From a checkpoint of a small contrastive audio-text model.
Model: log mel input, encoder arch tc_resnet, text encoder activation silu.
Training: adamw at rate 0.0023, 10200 steps.
Data: trained on phrases spoken by 400 fixed synthetic voices, 66.8 epochs.
Rows from block 4 of the audio encoder of a small contrastive audio-text model, named by matrix and row number. Rows with one number belong to one channel. Each number is 128 + 32 x the weight over its row's rms, rounded and kept within 0 to 255. All counts start at 0. Numbers have three digits each.
After each channel's rows are labels from the 100 clips, of 14848, where the channel reaches its highest value: "strongest on" is what is common among them. Only what is clearly more common there than usual is listed. The data: phrases spoken by 400 fixed synthetic voices.
# convs0: first width-7 conv (encoder.blocks.4.convs.0.weight, 160x160x7, each kernel summed), inputs 80-159
# convs1: second width-7 conv (encoder.blocks.4.convs.1.weight, 160x160x7, transposed, each kernel summed), outputs 80-159

convs0.127:128105115135106094114132044116139065126131141160163215123127135085177096184207106109123124137076081152126115082167094160155081162138121099147122090074142112130099131174157158164155154122134153145123151127030099151116097110104085146154100151
convs1.127:079142081150128134070094131121133103072109117120127142105121102110135057136148100103126144075103011119147122099145136173058094152113076157146090121082141160148130086091169140133069117174159117108095125124158123213122101115120099099096067146
strongest on: /k/; /g/

convs0.46:122161093098106094105126127076115218113097100089111035183135116057149130120152138114083104116145138093124106068089120090160129149139094162088066151104119107165176097099081123086105145149122126198115106110161160108103106157147198112103148102
convs1.46:145149097163159179089155137136115116145108136114098125102098095111146153066121121099133128109077096118080137144135192118097137096123143135101133090168131083093109098147113087083115089082179147100134123064087155107161123101110095129115162149
strongest on: reverberation; white noise; /j/; pink noise

convs0.121:148088125168096092134091116108083110111135114135126113095135119160115178164091135126137140128146135118126095113130137171122115088184079117147096089111133121074103148104098108122110155092100090147093142085072034116121153148116111099157140162
convs1.121:046114099134070134090141094131079115058135134150151131129172095102122127115071089129153117163139108149167104166129050140077088135128169154118111141083153077134086120077114117158173138140157089125141105099079066106117141056084158081101120093
strongest on: reverberation; /tʃ/

convs0.83:205055104170132088136134081099182118149115118145137154076107110150137128116124070113142126083089084201075128137125098147130118150147134105148135134054113148121069081153123085098140147120164150072163060129084158142092170046081097142109077081
convs1.83:130169100171130150046143123105087103101101122124124099072136081171134075131124135176088119113125091086049095117122156173132076130150137119099096122173135171127105174155143108110123121088115146052123151104134144162132178086090090175093143152
strongest on: /ʃ/; text has "she"

convs0.60:163101110128114116170159105123105135138093160125142168080103135122102136140102131107109203131148006157133138098109103135124147113190139102145145095185129091131122077187122131112146098088081114012123127129093108134081141102081128128109118105
convs1.60:078163109134140101160167112095152133104077159112134122070117079147163105117124128161140130178154115127166144125137098120123119104126135148133125131087094120113053038156138123138152115110103063036163152082060174125112145044067122101181140101
strongest on: /ɝ/; /ð/; /b/; /ʌ/

convs0.109:151054155088186132111137130160111078111087154125169134066151100113122170170181133099154170139088089075109190135113120090157105154103134073138082131177128127099119154170073123130133165078144092132106105146113134114105154113125107115185112060
convs1.109:052175106106121089088137099098100198117117127133100094084138073152122101117127116117142101092097088114093075116105081113159115145091115170116070100147119111119102135163176090113173112100128129059112163101089149186108129106113159116140154086
strongest on: /ɛ/; /ɝ/; /ð/; text has "feather"

convs0.125:116065159125130161081135087120125053113138111101144087135110143108090097093178141079111112141122087080129156182086135126137134141123145131100131144131114111152130119139127108153117114088089141106111140175141177086140105150136159100058042121
convs1.125:068164126092112108119113101140035099135107098176119161099122096165053089130125096142132115154131154138153111166116109150111112085058079196098117144141118140121107105133132116144147120046080147082148094132135120118150090117158083160156090171
strongest on: /ɑ/

convs0.134:146098139098132157172180157138143071149143150113162128147123157138049121145128123115113203061150113089137169091097097088157140078135106102075136145149138114162113088136095092082127126101126109039109141081129116139122092117077138123070096121
convs1.134:146148150086102081146177127109094085112109132119079152127082112123143067142117142142116104179135088155175173172160097121162136072118146147123122145100102126131128079099143144194149127135160143104106127096100131171115139078099199081135136152
strongest on: /ɝ/; deep voice

convs0.137:110136105076147146166124153128106153148124101058119127173061125108117133109109145117103168159141122150167159104096076136127144085165114099079092131157107128144143113121093134120129165118115133111082126124161105094097106132119145131124133126
convs1.137:163167153146101149109144147092109091126125074157115145093077132102155133084094154159128101187029118126101121127135163135132090127105163166175127096119114122106165127128133108110150137096134156080050167104080112114174098114134127157091172113
strongest on: /ɝ/; thin (high-pass)

convs0.100:117101136135107119110084079122142166156096125168083161068155096150127034124134120143116118106090148105128115089116173179101101150146091135165102079114115106111153128096126146138128147163126113121118064114146133121134104091140168139106115027
convs1.100:134154139119101153132101119114066130102123111083131098089097123165115030125106143139105120124135165069045163153110120172158077176103178130111109124136145103110129156129121149130082162072115107117106173132068140154093133175133133164129154022
strongest on: /w/

convs0.2:125103097124144141122075140123155098128110151152123151127141111138052130104103093104052156130154040157167060093057121118184126079132114094127169118154091114129097047111153135106156083106155106144118113117117091100113147142151128084102131153
convs1.2:128141058136091096067108053118118112099077122150223152122119108133193092144139127196155153106106112130142182090130118099188131183123084147101102184066132106121125127124155115145150080141169123106109133186153051168110141134118091139054079120
strongest on: /aɪ/; reverberation

convs0.117:159131151133146156088177124123135101135145107114160086138105157150141077140135090181159167112147140138136019121144079168105137163123086128147069090117151128131109151162165100070052179174100111106072119105089109129160087153091116148100147144
convs1.117:128159114099167095112141159109110107081092139108102096138114123152135068062087126185115132077138129129213058125128100110111092163167076147128110102092148106126125121052124091098142130131157100126108191071115117131103083094105104106161134121
strongest on: /k/; reverberation; child-like voice; text has "school"

convs0.141:143118151143152093173161113110124135167103079144141221111147138102146087094112139111126154055118164063122197172099116118095091141100077114111130084112141135129157127098139123109075198150086041189098065168189112108142137108156135139104106062
convs1.141:152138092065095151093100132113090102104104181059099066120107105140119046147118148167139088109119103117108052117131128123150096157127157106135081069149111149082124155170146127117081101110099158086096124127074153143133130139099131135131201090
strongest on: /ɝ/; child-like voice

convs0.56:106080086093142106150136113155154138113138093077156130151100133109125082108118098094081106126180111113153136088083106130133112131164112095053094118122142119126124137100117155161093092086102145189057130141140094088095100133134099134111143126
convs1.56:116169099172118158127122107090161099158151124138176189149098095105112080099100151130132075144122162138139094143138173139082093136030146150121108137139138137137133108137133072108069111144144179116050131109126072125107084137123156172055095131
strongest on: /p/; /ɑ/

convs0.16:102099148153074138083026128175128124152163124075119177108120206086113153142095144108132108124103088110119081119180138128145146137145114043130147085116184090130132111092094139118092087139120149139132173108067158135180152109128125128077127070
convs1.16:162161158092113096122099107109129116151140101152121085031086116099159046075126131143145135135155135124136112121171174099077094100149076128099108132131152096129106140064066117062080078162106116098144122162181128096107142137059143119172175124
strongest on: /ɔ/; text has "off"

convs0.124:150127154131124112123058136117151136166093092138150139154160108114131182118074114126169077121125114096066103100108107071150170125137118155126111147092148110166114117168139116114130138128141180134128096139074129119068099059096092117115140057
convs1.124:119117132080151160121181123077107151178089147076129122159086163188125095113140138085160104068183107132091153155120165161151115107094055143095099092130120162128131118097159121130035133123178153158110121118062176126148151205164164120113100133
strongest on: /b/; /dʒ/; text has "bridge"

convs0.156:108101085128178128127153151160134073107097129120152147178093140170130150106105123096082173136098099114090128052099070110185115074136142066157076173127129088113100131182125114128107108085177171145107124134126133150127168104093085128100138096
convs1.156:112123106109085141148122121124084139062152148140104165126116117110152137103111092155136100082192192140156141108075126073100124142105034137119107036095105121131134120073117055146068122136153111092157126089105121160087129113118128044116116150
strongest on: /p/; /ɪ/; /i/; fast speaker

convs0.10:118074101105111094086121111097151078131160113117115136189130126155121133144152095109110101154138136104091129110112101095141118156153094067090118094127112108144136117066073171098046125191099111135111152092109109136072151138101139123106137142
convs1.10:062148072098069124135120098146097140083158142121148150148130094131125127141077092136104045160166155128128043126134096152122112129137175130120090109148120122124101120075163104143070148085080107169077161136126132106092151120171159103094118122
strongest on: /k/; muffled (low-pass)

convs0.67:110125085134154113116106116111130177157132028115145055160097140113152109088135125117141086087147140140141063097164124086115109155139090129106074104100154141144098178116145142065104051141096131117080134113121110084128145129122159158126096119
convs1.67:126152103165108183103136168126168105157097080167129127148116122098080164100102145182143119116128128090195087164075140142084144072127141190159128101165139060084093104094161104148096121111157105161136109074132142101089120140151091061114123137
strongest on: /k/; /i/; text has "cleaned"

convs0.98:128124119139125104147098095167063116087123116132132139104146156141077190170099102055108096106113123098083080097138156091091069104084139105065094177148111109137120079075109097094151134075144122137153109095157126103118045126118090123152092122
convs1.98:056089119132108136149071108126120112105146145104139108128126159098114109114090131114087076077121160139121109145073114155128127132147083166041051139117153161099141161094128130139147128114124131142116127131060124144099103139143113115092126077
strongest on: /z/; muffled (low-pass)

convs0.28:141108086123120158170177122155120086151118121153121173137150151146080129110141132073147229058106126075052195123129092070151154060130122136128138098154170105141118118145109113108094129081070089091145143114113121140126150103094177090087083152
convs1.28:137186142095091083144161113104074119102127112135105156091114097111117085139141101094119065170169108118089152112114101083146111116117135164131117116070104129108134142107179112155086113165149158053112109084116119161070124049040150098115140130
strongest on: /ɝ/; /ɛ/; /ð/; text has "feather"

convs0.69:156122095107133157079175158101127080102106087139140133154131130142087102112090159097103140162145094144094167094084101099178154089125140085099193164141085114094143117094068035114122093116156170080115137116086133103156139153109122111101072129
convs1.69:068169113127113080089121134102121143114154131179107142162170134159108095147156106088162120170095108047027086123087116160161151047099080155139135142144103166142148141182098088103145120079096150099145077104111105102161113122112073126179098157
strongest on: /ɛ/; /ɝ/; /ð/; text has "feather"

convs0.88:178012136162103148112109138099153091137106084131124148123084153070147107156095128045158077098133137067109138108089111158150081102155136058150179136172103090117123090121120105105081138141152088082145074135098134134119112066088088097093149079
convs1.88:066140161155113137109104079105148140147154178144155137107127117115135127146117141148130082118138074068143107151095102096124122146123112173104123183058084148119129061147161104171164055078137138134132116186113098128111146124146174163175185121
strongest on: /k/; /ɪ/

convs0.79:068094101122093148134160139087125104114140109129138118131108089131172178127144147111132150074117090174131071125152096099147161094142096100125166138156155055169096089103077123086165098121091112132136170139091137127077173129131125110115140119
convs1.79:157158093066111109094128103129104092124115163106131119059126112146146068100104113145131155135149171163154160104150122128150106137115100116094116114145150105067159129053054134123179081092116127085159108122126103070096104122079049116132105124
strongest on: reverberation

convs0.24:195075151117148130123123108146138162137096093133136175066095159131118118175150105112116158096128096104102102139132133165147163183089091114102098126087139129159117113130146104115109060128102084043078155164103156147163051097096202117134119078
convs1.24:126178167116140082132127071126117101102106122113145103045130087122136064120106113069133117113123139136115074184073084119032128082122115121091114123119106086103086119161133124106106136117141113070167116106121123091113095108134126139175149131
strongest on: /z/; /ɪ/

convs0.118:165084164093145126114112079121115168125120127150083082122062125166171134072094107059159138145165102099151126144118120101152153137180146106138166135111159067180092092163111152106133152139068149124138103103093090100131179056075085123119093139
convs1.118:098159112107143127136155111105138135101102199135104125134119063079177143085095107139168112214168112160168115117155075112091144140131078159177116089115139101084072150133121115112144086152056087099120107111096103110118157139081122081143160073
strongest on: /ɝ/; /ð/; /ɛ/; child-like voice

convs0.9:083123123132152121157140097062155072153101077135144096136126143081126099114185099112130117157072107103091126105096113159123120130224111139089166125156097187139124110125133149076124108153154093124120117105119127081123172121159120142117181183
convs1.9:072144084146134140101140149114070145086126087140131105116085103142103082108136142130109141083043140147139100116166140098158075126117124149097114133079064110133130113065141162106163084115161147141142079144147067126112154144101112120114084152
strongest on: reverberation; /g/

convs0.126:173139120088109088129137146147128104134106078153134167048130140104138101184135087117124181068103110111102108096130094127087120142155049092130138134140123083123128098139128137083137126110117161000094146087164127067130153117070139132127101130
convs1.126:138176131078116111171124130140061149135056112072116123095126147136139062143170136121090136120131157121153139149107151184106145121069116143118111142188109079124072117096111174146103128155104080090158125125050185143127104039103087108177123085
strongest on: /b/; muffled (low-pass)

convs0.52:190118199117146138133143103087168099148139092104180160168042180069091131158142081109126131156179055112136102124069101150129123140139134119125116110128096105123132107155114100176126119084067111117114105128150150094126107124163200090153137098
convs1.52:132168195148164091104145039127121109125096107113076135028112103145115046088122132120111105088150135082106100164192132106091085137154086157124128138121151134122151146124176126102085121116120146088160135134107112163120119088113106159161163147
strongest on: /ɑ/; child-like voice

convs0.81:092099099076121094073202094066104090180118096113083145095131159089112122154147098107135160052113151118053077107112116096129149168162090111126128096101155123088138166099088142125126068136100097112125194086113096056125201115155142155123100140
convs1.81:149140091069147101121088130155120151168078074111171076116099178060115100150113157095141152109146235139157142086060127162110117080104116136115158109180149100123153149108106132064119081193092135135168075125113150061129091115085123087191129099
strongest on: /b/

convs0.23:142133116077155115070137143086074107191144129125163077153145160149116071113147063137115144157165158132138081046100076158151128134107101130128150127141121140131147129085088081068087112154111107125050096073161149121157094090079184132105125140
convs1.23:134129137129135139121115146178115106102148134133135099141133122150111108135096069169144098057124208144119111152142115093126088178095188126104113056147095092140129115115160094062118107153119119180099129085134125116146159106095146126037107115
strongest on: /k/; reverberation; /p/; /tʃ/